Weights of a small image captioner.
Data: trained on rendered made-up planets, 48750 training examples, 12.3 epochs.
Rows from block 6 of the image encoder of a small image captioner, named by matrix and row number. Rows with one number belong to one channel. Each number is 128 + 24 x the weight over its row's rms, rounded and kept within 0 to 255. All counts start at 0. Numbers have three digits each.
After each channel's rows are labels from the 100 images, of 14976, where the channel reaches its highest value: "top examples" is what is common among them. Only what is clearly more common there than usual is listed. The data: rendered made-up planets.
# convs0: first 3x3 conv (encoder.blocks.6.convs.0.weight, 112x112x3x3, each kernel summed), inputs 0-111
# convs1: second 3x3 conv (encoder.blocks.6.convs.1.weight, 112x112x3x3, transposed, each kernel summed), outputs 0-111

convs0.44:111124137147109113081119104106097151125124110135112143113117094155130178107085145147119098115141116119158110170139111117097134096165104148132099136139129114141177113125096151090135117128102111076122122130179083115104132124155095104118115139104154090108140120104128126154127145130153106081146106145132163160099117124175108183142085145104
convs1.44:128173125123124161126137083172128129110111152080176111106107143132104157117082187128098134150097146090124137131125093136136139117107093123102098146155112130091108128102133090088150097092132126118105142109155130119128118119093126115095105125140105103105159126152125130098132131086101132150103132099152172112135143166131132156093094103172
top examples: ocean world; full

convs0.66:116102116104121109144096136124124125108107119103073094147144105098111117117114164094124148124171113143111154119128097102085103131133128088139165127108079140175115099112106130114162088163135130116095143137146158143160131104110094144134126118107114119128092105047116145134145128111131125130162150145163164073120158108129082107118134119128
convs1.66:164122096151151134106090107143101138170115093131176139137135126128093146124132101112110128102135141097123100113151124131146114150121122094095102116113168156150185133130113113192087169105138140101122139133146073117118105130065104135145130145140120091136119130105089096109122135100131089063133114131127122125121113141112168126127102159142
top examples: lava world

convs0.59:120129105113097121121121137113114124121145133131120090117090139118115171096111059090120130123129120085101071111147113113104125124136139118159105147104119111142136121103141118082144057113126148114117150099083097151107098103153105095126193090136062103079111094143121124152124126158127130116114124148121133121157107121135108135125116116127
convs1.59:136123124141177095097098137135105131109096163102158078101138115142129122133162089130111149123162120105111183131118122098195118137101135128138134128150161090124131118117113128116111101118109118100143101119060138125144100112161111107099105148140097117141127113118132129112170142124102114180123143114100059161135111110130110107141104098154
top examples: desert world

convs0.21:135141093132174125147137159101142164132120135141104105100116145116156107116116098126141131153131123108103160094113111158117113107114160143145123088122147115091123097150155129133154124092154136146152141136132123146168107133101082120148184132124135168137144137124125132135160149170156137118101122079148130121104139090143124040057116145126
convs1.21:120175147140129118083123116125111137110157112127179135170144150108116143128086127134096132138098141105098098126081150162093166114146094174123137106150109139102123124110133125123147119132156123134140106101122085108166174159143148147164133126149089160111083130122068105111147128111105129098158124136120152169103140155106122115161092121095
top examples: ocean world

convs0.25:126140121174112132147133134142119147158123185119147123081120094129121088133114139148095079124171145119128162077129153091162162089169099149140095102135141083099115101159116146158184143119126112146153106120145148109110131146151138105132131113127089136136126136140137109130180110109147118122110126117098110184110156110147102151103155115122
convs1.25:116128141180149118126194143138116113111154183103126094143125171175153125102125139118156105114135164125138129156148153098114101135122124120181140125129123151135133156120137112124138140160107152150182136120121116116179143148169098121155097165147109112129144089188112148173077104136129125164133125126133120112112114140098146132102155150116
top examples: ocean world

convs0.111:098117116147094127108114091121111094112138109100123111122162138148117115132115122126111097125107133139111088178071140148119106119113145185171139095121121145112124125127150119129108079109168098132183138101142135112199115123145125162088110148121125162130138123079106081129129123086153148111131136124117147099155099128125084161107142127105
convs1.111:133138115085093105125128141138168085147171124116090115130163123183135101134130137156188119163148154117121119092164142130116156161103132149150120131079172133134102127136128135139115124134109125133098171133114157144111145142174145153148117148114132087168134145130103135123085137172125134139098130102145123147142122141112153199125129111083
top examples: ocean world

convs0.82:127105101178088134146133103101103140143127131128167103117123134143099106099101095135089125124135163093116096182110127131128117105137125140146101113136126088127105146086161117123103111158117150133091116099133074145147126118177136079162144115156100125120129174130121126150147124146096173133096110117129097157105130108106106126059148134109
convs1.82:123159119157156109116108157127144135106136106122147144166146115106149153182138166082103147153110119132127112110136124135120152126152109155120130116139175143119116165119149147128143160123084182117134095123123114129151082137139092106131147110106132158145112082162129049139136160132101095146112141109135105123144126135135157154102111063164
top examples: ocean world; banded gas giant

convs0.105:108113131085154109147163136160127067128088132108118146146081122128118128068101080127154116124076135121151110112161151141151110113116121147129116145145134132090088077113155127119119149124144120127094143099166126135129123089099140169120108114101173140142122126090135127177096118121101101152149104128118141148087104100101148114119131134167
convs1.105:146148111112120147165185132091095121164094123113153150189143129069145117098133077106142124112105153145131161127109134156160164183109148106097118103109100125169143127118092109128105101153114109108114095145150111106125149126133156148143119141107168116123108132118103116142122128132117147128116104136119140165132115164108077104095086136143
top examples: moons: two

convs0.56:086117120132067145127070081162146138115150155076100124089089145105131134110124115175169119114139152096118124082131132124113097113120150107140128094125155137091118088152097083152117123164137107103132156123108111123158141163124112128123121111154166128117087163155109135112120103134108119110171130099143147121110109122117103103117137110095
convs1.56:120117113128194149113135128139115182117129148151129152122126127150152116173094120147126156157081141115069133112123136092096109128099128151135121129106135165159138108120123126135175149131153079122088106129129127120162157135101142092169132119113155134124088072146119094114158099112119109128118151143126165109117125102119112134053144144125
top examples: moons: one; ocean world

convs0.84:101132111147102122107143136153122112059096110146121102143150109123131170135102121099141095144078113112131125111130127113134137094135090106115127088101125133117096129104127186093124125137132096133107132081161103099138111110145084147111124113115065176136129104098137138121141134126138116170081171134174123170153118123113152160136103115129
convs1.84:120116091114123124105108127116122155152146126093101077094127134153172087160127124102095159115169151098136142108100161133158105122119124133100140120125108118133105111127082100099110111091059108127153144117145121154102087139128102115074137097126123086127092140133135132129105106138132132134150100117101089131186094145133116125084110108108
top examples: ocean world

convs0.20:136097104124114119132135093176179131122120182083128116107146137102139098096136145119143118148116126121136110129125135126142136107140125175142108141101076108103102109162100110147105096147104098092137163094125144132134145131099127117135088140099131149134130078091112114097128133136137100130147128164101163150078131078092146128073097144157
convs1.20:119123133086125126121138104152108097160092110115140153144137115124137139097102148149128122155119122104167141085154121165116139147113123135135175081129142128145133139138115122142114095095191185122120184124139068171130096121123093119099101152163178138132145147143125144109166093138079119106146116128165146111134095114108120106127145124148
top examples: ocean world